{"hop_length": 160, "input": "log_mel", "spec_augment": false, "parallel_block": false, "patch_size": [16, 4], "optimizer": "adamw", "lr": 0.0027, "final_lr_fraction": 0.1}
Rows from block 2 of a small class-conditioned spectrogram diffusion model, named by matrix and row number. Rows with one number within an expert belong to one neuron, the router's apart. Each number is 200 + 20 x the weight over its row's rms, rounded and kept within 0 to 999. All counts start at 0.
Before each expert's rows are labels from the 100 clips, of 14976 (inputs lightly noised), where the router gives the expert most weight on average: "peak in band" is the frequency band that holds the peak; "responds to" is what is common among them. Only what is clearly more common there than usual is listed. The data: chords played on synthesised instruments. In brackets: how many of the 100, against the usual share in percent.
# router: router (model.blocks.2.mlp.router.weight, 64x128), inputs 0-127
# up: expert up (model.blocks.2.mlp.up, 64x32x128), inputs 0-127
# down: expert down (model.blocks.2.mlp.down, 64x128x32, transposed), outputs 0-127

# expert 40
peak in band: 4000 to 8000 Hz (98 vs 25)
responds to: square lead (50 vs 8.5); mains hum (45 vs 7.5)
router.40,188,229,184,186,188,203,171,192,174,197,157,223,227,210,181,194,197,215,196,192,218,225,210,209,182,195,199,189,220,213,206,194,176,181,237,184,226,185,191,198,201,205,221,195,175,212,163,193,194,185,197,193,192,206,195,161,196,184,198,176,166,164,186,165,218,180,206,204,176,234,224,238,198,245,200,186,218,195,169,192,211,228,175,200,175,217,204,242,175,210,179,191,186,233,182,217,186,209,200,168,210,191,180,198,165,227,203,219,207,226,185,211,215,190,229,213,200,149,231,220,190,210,173,175,188,173,178,210
up.3,195,202,198,181,172,173,206,234,228,180,203,229,212,182,208,180,206,190,212,191,187,191,193,152,205,188,217,185,230,239,241,195,177,209,204,190,189,197,190,217,175,205,206,161,232,182,186,149,176,215,140,214,224,213,212,222,189,209,192,198,179,193,188,221,219,225,203,190,179,199,231,212,190,184,203,214,176,182,198,221,187,224,215,189,221,206,193,210,180,210,213,228,198,194,192,232,206,203,207,160,184,169,183,241,193,231,195,205,222,197,174,217,232,208,205,191,226,183,169,200,190,224,220,199,175,187,181,228
down.3,219,225,173,189,154,196,197,203,199,201,225,180,237,188,210,190,186,214,187,224,205,170,239,183,195,223,232,183,187,187,202,185,216,188,217,194,160,206,190,191,191,187,195,213,168,181,156,173,184,204,141,191,233,214,191,209,188,202,191,226,199,171,183,165,234,198,214,193,167,208,189,188,213,208,208,193,173,172,205,188,216,228,190,211,222,179,183,227,161,220,218,227,218,197,207,199,202,205,194,216,195,185,170,195,197,173,173,186,180,214,198,197,220,203,208,210,223,200,199,194,195,232,208,193,133,186,190,180
up.4,197,199,200,204,214,183,203,202,188,227,168,202,206,201,206,200,194,242,198,185,216,187,194,200,229,214,198,206,178,191,210,169,185,194,213,163,221,186,223,193,222,228,218,219,206,166,196,245,207,246,215,219,205,218,176,225,185,162,206,188,208,158,192,199,188,159,178,216,217,219,185,187,172,211,198,261,236,221,202,183,184,205,178,181,216,195,213,216,185,230,172,182,201,183,213,199,199,205,215,182,205,188,201,208,231,207,182,228,206,226,204,175,216,173,175,200,200,201,203,191,202,239,180,185,167,212,200,147
down.4,201,202,166,217,198,186,197,220,219,190,239,219,251,183,207,173,190,161,206,157,193,190,198,224,162,203,232,226,171,173,214,194,218,190,212,200,208,198,204,176,191,169,220,203,211,213,210,176,184,224,169,202,190,209,181,185,178,216,197,225,196,202,178,190,172,171,202,219,179,213,230,190,210,208,225,190,165,177,203,233,228,216,199,184,168,202,183,220,194,204,239,179,195,179,173,198,185,195,219,193,222,218,194,200,191,188,200,195,201,165,206,170,180,189,170,185,197,177,235,194,216,186,235,205,191,221,167,240
up.5,154,215,167,195,163,202,188,233,195,222,203,195,189,181,193,190,228,240,192,243,190,170,175,142,189,200,215,170,205,217,227,146,206,233,195,205,216,217,176,233,210,159,207,208,199,186,206,185,230,182,202,204,211,216,186,232,184,220,189,187,178,179,207,179,197,210,217,179,184,177,207,168,206,180,185,196,195,207,202,202,187,234,203,190,194,197,224,211,210,196,230,184,189,210,245,179,205,204,210,228,210,195,183,228,193,223,180,218,225,184,188,172,214,216,194,208,226,195,207,192,193,207,177,231,174,199,212,190
down.5,191,158,182,192,203,204,206,204,206,181,203,230,234,205,222,194,207,159,234,215,190,190,205,226,224,198,222,161,194,192,205,220,227,149,207,196,208,209,196,177,171,131,155,178,182,231,194,228,186,198,168,209,197,214,175,213,190,154,214,223,223,191,192,209,218,176,194,225,180,200,186,193,186,190,233,217,207,167,201,205,234,197,222,206,206,196,176,186,196,174,163,202,188,184,195,210,196,212,210,192,173,229,228,219,186,186,186,185,177,208,200,192,199,178,209,205,173,211,191,208,193,211,229,191,188,230,207,204
up.6,186,198,188,215,193,181,209,226,197,221,190,205,190,192,187,187,196,209,196,219,144,177,181,216,227,199,173,200,175,210,190,189,182,153,234,175,176,203,208,203,233,213,182,170,207,174,188,232,215,209,217,186,138,223,225,193,182,205,213,156,216,193,185,183,227,177,186,176,182,180,167,213,189,185,186,205,202,214,194,190,186,203,183,198,190,184,216,243,221,200,174,176,195,225,213,217,183,231,176,212,205,185,225,182,158,215,219,183,170,203,207,176,230,204,200,169,187,179,187,199,204,200,225,186,194,171,204,184
down.6,182,219,180,200,197,179,209,205,201,186,199,214,193,204,180,180,176,214,161,262,176,213,227,209,172,244,193,183,192,181,200,167,197,180,228,204,196,208,193,199,215,225,200,191,191,182,175,202,196,219,192,190,206,232,268,217,211,184,190,209,211,194,156,200,184,182,212,206,142,213,173,187,204,216,189,195,191,216,198,193,200,216,185,189,195,188,196,224,193,188,209,204,228,225,195,188,164,201,183,206,192,156,185,184,179,185,207,188,159,182,197,184,231,191,208,194,229,180,190,217,190,215,201,191,161,153,188,196
up.7,218,186,160,198,220,163,207,186,207,202,165,176,204,177,224,169,221,217,190,204,278,162,190,203,195,203,201,212,206,191,204,198,204,203,206,160,215,197,217,219,211,188,208,220,185,166,209,219,195,227,179,209,202,221,175,203,198,172,217,189,216,227,192,182,216,200,201,178,213,197,200,235,207,189,188,224,199,206,202,227,188,241,171,221,189,192,236,161,193,202,169,204,203,184,197,209,169,207,211,189,206,178,168,214,228,211,178,213,191,217,211,204,216,162,199,193,181,190,202,206,184,262,206,216,184,197,170,186
down.7,187,191,192,189,193,204,200,191,176,217,217,195,157,198,227,207,178,201,186,225,201,202,202,259,168,194,201,206,218,191,239,177,208,162,235,185,240,212,219,212,210,197,181,179,216,216,226,195,197,188,216,183,170,217,188,179,161,211,228,180,170,165,201,187,187,194,229,208,163,194,199,232,203,209,203,189,244,227,193,198,239,235,198,209,189,228,193,177,183,158,210,174,186,180,185,203,218,191,200,224,214,198,195,180,207,217,216,202,206,162,204,198,198,207,191,179,194,172,201,186,220,205,183,183,196,215,211,249
up.8,230,210,210,208,231,201,191,174,176,211,178,214,200,203,209,201,188,176,228,259,199,187,158,210,187,188,178,221,227,185,204,211,203,164,215,200,208,208,211,180,190,223,198,194,208,162,231,232,196,206,199,197,184,179,222,185,170,173,185,202,209,181,216,186,214,222,155,202,220,217,203,231,191,201,210,197,208,181,192,180,151,197,155,221,174,186,173,187,187,206,184,228,163,200,193,210,176,209,203,159,186,211,199,207,175,169,211,215,202,196,191,209,207,181,184,196,169,210,162,214,226,179,202,162,203,167,193,204
down.8,210,205,181,191,231,204,203,223,175,220,177,209,195,218,201,180,187,173,226,229,222,208,197,198,196,213,176,189,192,183,224,164,214,173,230,196,226,223,184,166,196,220,181,179,176,185,199,207,210,212,174,209,205,194,256,176,187,183,192,214,221,214,179,191,197,200,194,224,202,220,205,208,222,212,200,242,208,178,201,165,186,190,148,217,166,174,186,202,208,188,166,244,188,210,205,206,165,195,173,173,187,191,216,232,168,176,217,200,195,191,198,236,221,188,185,191,184,215,177,234,202,180,218,169,178,178,208,194

# expert 30
peak in band: 4000 to 8000 Hz (100 vs 25)
responds to: arpeggio (79 vs 50.4); organ-like (77 vs 8.6)
router.30,191,218,171,202,205,216,198,190,186,189,191,197,208,159,206,200,204,216,169,193,207,218,205,217,196,198,198,202,177,201,172,252,206,214,215,204,218,168,224,187,216,187,163,205,167,226,189,178,210,176,145,201,215,187,201,201,195,196,206,194,179,170,206,163,217,196,198,182,183,196,188,194,219,212,232,170,192,182,217,206,144,216,168,208,201,209,164,196,161,205,204,177,174,198,216,188,214,182,231,197,215,191,191,172,192,190,191,206,194,221,202,190,175,241,202,227,174,180,214,198,197,198,198,237,189,265,216,186
up.3,209,193,210,192,184,191,189,192,204,196,183,245,198,210,217,184,188,231,184,183,237,180,210,198,195,205,187,223,179,240,199,215,254,190,205,201,174,206,221,235,231,193,146,249,197,237,220,222,236,188,173,188,197,200,186,209,195,202,214,192,212,191,181,189,183,160,192,183,212,208,197,192,215,208,199,186,188,196,200,156,207,187,209,176,175,155,204,196,190,197,181,191,211,229,174,146,206,220,202,196,204,212,193,210,190,153,196,209,190,194,233,186,171,196,179,182,184,231,200,209,173,188,219,193,202,216,220,182
down.3,206,150,211,169,199,269,216,195,194,226,217,202,195,200,179,245,211,184,201,213,201,184,218,189,202,193,178,216,180,199,178,189,179,190,207,226,193,156,188,179,202,183,225,217,200,156,226,196,228,227,205,186,181,172,196,191,188,211,227,195,214,190,211,175,217,211,178,203,195,223,210,186,200,194,174,213,204,234,207,184,218,230,158,204,232,217,197,209,219,210,231,189,174,217,212,188,209,184,201,181,221,220,202,182,223,219,214,197,193,223,220,223,175,187,185,203,209,200,220,225,234,208,229,161,180,193,236,194
up.4,177,174,187,185,183,225,215,194,232,206,195,222,197,204,247,189,183,184,197,189,147,208,175,187,192,186,194,206,228,197,182,210,176,200,193,233,198,189,238,186,225,192,220,200,170,220,192,207,175,175,207,240,216,197,189,214,234,207,216,199,184,218,182,193,210,223,193,215,197,211,185,219,210,188,207,220,218,181,175,232,207,210,178,245,192,228,222,212,171,197,190,177,165,197,224,183,208,176,205,185,202,186,210,250,164,216,200,182,213,167,154,235,191,217,201,206,205,187,222,194,198,238,202,214,199,215,228,180
down.4,169,208,217,212,189,179,202,225,235,177,190,224,196,180,195,169,183,234,201,166,191,207,199,212,191,195,204,191,175,217,212,190,212,199,219,180,182,165,197,191,186,177,197,188,218,165,186,204,183,230,197,218,211,274,182,228,228,185,160,187,203,191,200,187,184,195,190,179,224,172,175,206,203,216,225,230,173,180,202,192,220,206,201,189,192,202,196,221,162,194,209,209,176,189,192,230,222,230,160,209,189,207,199,220,188,199,178,211,190,199,207,195,227,259,190,183,228,198,173,189,215,184,183,204,193,164,228,207
up.5,197,155,183,181,196,197,216,217,202,175,191,222,179,198,194,192,185,205,217,172,226,211,204,204,177,171,214,188,207,220,199,206,248,200,217,224,206,203,210,191,203,192,228,190,170,205,216,182,162,175,192,201,193,191,192,177,179,197,168,197,197,231,232,190,234,229,276,193,190,212,197,184,231,201,180,207,219,176,194,190,205,188,177,219,202,224,176,162,170,165,225,180,205,194,185,193,209,217,200,194,222,216,198,211,234,238,179,209,201,217,203,230,224,228,201,232,178,196,174,233,208,215,220,183,197,208,185,182
down.5,237,184,215,212,192,205,194,192,234,192,197,214,197,203,212,201,211,167,183,174,212,183,237,187,186,205,183,205,205,231,203,213,207,264,183,234,211,196,192,230,185,186,217,188,230,201,159,181,175,207,179,212,241,194,200,208,187,190,191,203,168,175,183,218,165,211,194,212,215,223,219,168,213,209,209,183,167,205,213,221,226,214,217,213,203,179,199,200,203,222,209,222,183,174,169,203,182,203,184,155,201,188,177,219,199,186,178,209,217,161,208,187,203,188,180,189,204,231,188,201,164,228,200,224,168,153,198,221
up.6,194,188,186,213,212,173,179,192,205,161,178,217,205,194,197,204,161,211,245,188,178,217,207,178,226,153,207,173,186,204,208,171,201,205,204,192,189,214,220,203,178,207,224,172,211,203,171,178,179,175,202,234,204,209,209,161,161,164,195,195,164,195,188,189,220,243,208,216,181,171,210,240,185,182,233,194,212,183,180,239,192,225,190,220,167,252,229,229,187,199,211,200,202,222,185,204,204,211,188,201,203,192,179,205,183,204,192,199,210,181,202,224,210,197,242,230,207,198,193,217,192,193,189,195,180,191,180,228
down.6,193,214,156,175,180,222,196,199,177,183,221,186,218,204,200,196,219,199,203,164,203,192,216,214,181,243,224,181,216,174,192,197,200,194,211,199,192,184,185,189,203,132,180,208,169,179,184,229,181,196,185,199,193,173,147,220,233,189,219,225,212,182,213,211,189,203,192,209,217,217,190,193,206,210,202,203,178,196,198,191,270,208,184,209,200,142,185,174,198,207,203,206,195,196,219,190,209,177,210,218,187,224,205,196,185,194,173,192,162,228,175,202,200,206,204,191,241,211,212,213,190,171,217,199,155,204,216,192
up.7,174,215,194,184,193,208,191,182,173,146,215,186,183,160,176,239,200,191,233,183,215,189,226,199,207,204,179,187,189,174,190,223,183,213,198,198,160,238,160,229,204,194,201,211,193,198,206,185,197,178,192,200,233,186,184,153,219,174,185,199,181,189,203,180,202,224,200,217,218,203,188,185,181,213,186,179,237,195,207,218,202,218,201,160,187,187,173,240,202,174,193,218,217,209,184,211,211,244,214,232,257,202,185,191,200,193,194,157,192,205,211,217,183,213,197,223,182,183,214,184,188,193,207,197,186,206,195,234
down.7,221,207,192,190,206,169,180,166,188,219,184,193,190,219,208,207,226,197,176,175,233,209,208,199,202,148,239,195,218,164,214,205,221,172,170,193,203,197,225,201,191,220,205,199,212,248,177,214,218,163,178,207,188,182,192,186,197,161,206,217,218,244,207,203,183,204,211,233,180,197,221,224,194,195,216,203,218,202,208,207,223,193,196,209,158,216,193,211,231,195,213,167,181,226,209,182,192,172,171,241,185,215,219,166,205,201,221,222,207,163,192,208,192,189,194,191,202,231,220,196,185,176,205,231,205,176,197,243
up.8,168,236,187,204,207,227,182,169,210,174,235,204,246,251,182,189,178,214,187,190,201,198,163,197,188,159,214,192,222,178,206,204,196,180,189,210,172,197,212,195,177,189,222,223,199,208,202,213,199,179,208,139,219,214,190,200,212,186,160,186,184,192,207,196,198,215,203,188,172,200,214,191,189,212,231,209,219,174,183,239,200,230,196,161,211,237,217,178,176,225,175,198,198,207,190,215,189,200,237,201,169,202,210,193,211,193,203,208,171,218,209,232,154,212,219,228,217,204,223,203,212,216,200,213,195,210,202,220
down.8,194,233,208,189,214,198,197,197,198,185,168,183,204,218,207,188,179,179,192,181,213,181,157,169,194,200,191,178,239,173,226,223,190,229,180,168,225,205,163,195,207,159,204,195,184,207,206,180,211,208,198,189,215,217,165,208,212,173,192,188,206,218,174,198,189,233,185,173,205,197,236,226,163,216,181,184,185,174,203,195,211,223,191,194,209,166,202,214,245,210,161,228,170,208,216,216,174,201,221,188,182,190,236,224,170,198,196,238,205,186,190,220,177,204,200,212,192,225,197,189,214,184,202,180,203,148,224,189

# expert 56
peak in band: 1000 to 2000 Hz (100 vs 25)
responds to: the note F (93 vs 29.3); the note A# (61 vs 29.2); root: A# (43 vs 8); saw pad (30 vs 8.2)
router.56,191,186,203,199,206,180,205,182,216,188,202,199,188,164,223,186,209,210,211,209,233,192,175,172,196,186,194,166,226,158,209,140,175,203,192,203,201,180,200,210,201,274,216,174,232,207,204,223,190,230,201,212,220,181,209,205,194,194,180,210,191,230,200,252,208,223,196,238,222,222,223,206,196,200,195,207,182,168,185,200,189,167,195,192,223,178,186,180,211,189,206,229,209,182,185,199,188,213,225,168,182,218,194,183,207,224,196,185,218,181,201,213,227,223,203,222,229,224,191,190,223,212,210,166,215,185,203,237
up.0,233,179,230,213,220,203,176,192,213,241,199,236,165,208,219,208,183,187,222,222,210,185,197,197,194,189,196,205,191,194,217,198,220,171,208,214,168,193,210,207,190,227,187,212,239,218,248,233,202,204,212,192,230,189,224,225,188,182,166,197,193,191,208,207,174,212,162,207,210,227,222,233,220,211,186,228,208,207,232,172,174,216,180,186,209,211,205,214,184,194,206,216,187,190,208,217,199,195,186,163,197,255,161,182,206,162,219,224,196,173,187,196,220,218,154,204,191,184,178,210,221,200,197,194,209,178,181,222
down.0,218,175,189,181,198,246,203,178,167,210,196,237,180,207,183,209,174,195,209,247,235,206,201,203,170,244,198,200,205,164,207,197,211,216,212,228,216,174,208,192,194,208,165,199,188,195,221,206,186,189,187,218,176,139,217,189,209,188,179,223,202,227,201,194,180,189,176,203,234,206,163,243,222,198,232,184,212,185,225,194,215,205,198,200,212,158,204,181,185,195,188,239,212,214,225,221,208,197,200,208,209,204,206,204,192,178,170,178,195,214,190,219,230,207,195,213,237,184,183,207,213,176,206,194,236,200,183,168
up.1,219,174,177,201,222,189,190,196,169,229,189,224,191,195,199,231,217,201,215,184,196,173,204,220,220,199,202,201,192,215,193,192,176,191,198,165,212,172,214,186,216,268,210,203,215,180,171,254,198,222,193,181,230,181,158,209,155,180,201,201,211,170,199,197,203,179,164,219,219,201,190,188,184,260,183,225,211,204,215,187,191,176,201,205,219,202,228,202,197,220,176,216,191,161,190,242,196,214,189,204,211,211,200,213,220,232,187,211,216,209,208,222,220,190,195,197,186,217,173,177,180,225,214,190,189,220,191,215
down.1,152,179,185,212,210,218,176,235,175,193,272,181,196,200,202,178,219,235,201,149,209,197,208,177,180,227,176,245,159,184,198,207,187,230,213,200,170,194,242,180,187,205,200,182,199,210,247,224,186,206,216,222,212,191,163,197,194,195,179,182,206,194,180,206,192,197,209,234,185,175,200,227,175,202,194,206,191,203,181,197,213,161,221,185,175,170,224,180,193,210,214,214,198,211,198,194,201,213,190,222,188,183,213,205,210,212,199,198,199,221,195,215,218,200,193,203,225,213,185,201,202,168,210,211,180,192,243,200
up.2,218,173,212,201,221,170,203,183,173,199,183,249,185,201,220,198,183,175,206,213,187,201,201,208,248,223,202,202,225,195,194,195,195,176,199,199,202,182,227,211,199,200,206,190,251,161,215,216,168,241,193,186,210,226,228,238,200,148,168,230,176,223,194,213,222,187,176,242,190,198,194,227,179,195,219,188,225,191,221,208,175,202,210,197,226,208,185,208,181,194,193,215,172,175,201,220,189,211,192,200,193,230,203,209,197,165,234,211,211,184,210,216,216,205,212,199,189,217,161,186,239,220,223,175,212,199,200,208
down.2,200,217,174,170,214,175,229,189,173,230,185,194,159,173,159,199,193,200,190,193,202,192,182,192,204,244,164,196,212,177,194,216,203,212,212,183,247,195,220,178,227,188,178,183,189,195,218,171,209,235,189,198,184,199,205,218,174,176,203,212,200,214,165,186,207,213,226,181,205,208,181,208,209,204,205,187,200,195,213,149,198,178,152,221,207,181,179,215,200,165,206,216,186,215,233,220,175,189,200,206,201,183,211,207,179,171,165,205,215,198,187,187,251,224,179,213,186,200,168,223,210,208,220,180,199,234,208,214
up.3,196,177,215,224,209,205,196,194,179,212,182,230,202,215,201,220,167,228,211,176,199,210,226,189,215,206,184,227,190,212,183,189,212,196,214,187,179,213,224,193,191,176,226,171,222,181,206,167,184,198,181,192,187,168,212,211,197,184,229,219,171,200,163,199,246,214,217,207,184,195,200,219,172,194,212,218,248,190,208,227,170,196,215,175,221,241,175,206,189,191,229,207,212,203,175,215,235,225,181,206,185,214,159,208,178,187,201,233,209,239,200,214,174,218,183,137,189,211,203,220,198,188,164,191,208,200,183,213
down.3,186,175,190,177,184,192,184,197,198,233,225,176,204,226,200,209,196,238,230,201,219,193,228,178,199,203,174,222,236,201,200,195,190,213,187,186,172,223,229,195,186,164,168,175,203,198,224,147,188,197,190,176,192,150,184,251,179,188,200,230,176,178,164,217,248,210,205,156,194,210,206,237,171,218,233,227,239,191,165,204,199,193,194,200,196,204,187,198,185,223,193,207,194,210,198,195,219,210,202,190,190,211,187,197,188,196,161,212,222,230,190,222,199,198,203,194,219,197,208,174,198,213,209,185,201,213,213,204
up.4,200,220,184,216,203,200,215,188,196,200,209,172,194,201,216,184,192,202,213,200,195,174,153,230,196,191,199,192,192,224,201,168,185,184,248,183,209,225,172,193,183,208,208,187,204,197,180,224,211,230,215,212,191,238,234,207,209,185,197,194,216,160,213,172,237,186,212,187,217,181,153,220,205,191,204,199,214,196,185,198,185,203,203,219,221,214,176,225,171,195,158,213,198,199,210,223,237,229,162,205,180,201,202,233,184,206,230,207,194,226,158,192,240,227,210,163,190,188,193,170,203,208,179,170,168,188,216,172
down.4,185,217,185,224,211,201,194,199,181,182,206,185,168,192,165,146,225,198,211,237,205,187,165,216,195,198,208,196,191,210,226,213,230,191,251,172,221,225,188,184,197,243,188,189,189,202,190,215,218,216,210,212,175,220,201,187,234,182,224,181,208,160,191,194,209,195,224,212,190,198,195,210,213,208,188,221,214,217,189,204,205,197,209,201,201,179,176,175,195,179,187,181,183,199,197,180,224,184,191,204,166,211,209,257,202,219,222,206,177,233,168,180,214,192,194,177,209,196,201,191,198,160,231,163,154,173,229,203
up.5,192,193,215,223,214,219,185,197,189,205,195,232,192,176,192,188,189,235,250,181,162,205,170,199,219,208,174,208,178,184,169,175,174,186,244,194,206,157,179,206,192,235,199,192,225,202,205,222,202,206,205,200,188,188,179,216,184,182,176,164,238,174,217,183,195,183,175,191,253,208,197,180,216,204,163,190,184,198,207,180,213,192,173,201,199,159,233,210,193,207,168,200,206,199,197,199,173,201,181,185,193,210,191,208,170,207,184,194,171,188,212,187,205,238,168,200,180,211,164,169,194,168,225,184,206,183,198,202
down.5,180,181,195,179,189,220,207,185,224,170,247,186,184,212,179,178,225,192,180,160,202,207,214,229,195,217,185,221,184,209,192,226,205,221,174,215,195,199,217,192,242,216,179,188,211,184,219,217,160,218,217,210,162,173,137,217,189,170,210,203,187,208,210,219,210,208,192,179,185,160,178,247,218,217,236,206,195,207,207,219,224,202,227,182,191,190,209,187,186,200,174,186,206,195,193,198,248,212,192,236,207,225,188,188,207,187,215,218,205,205,190,205,189,198,225,189,220,179,192,177,215,166,224,219,206,231,205,203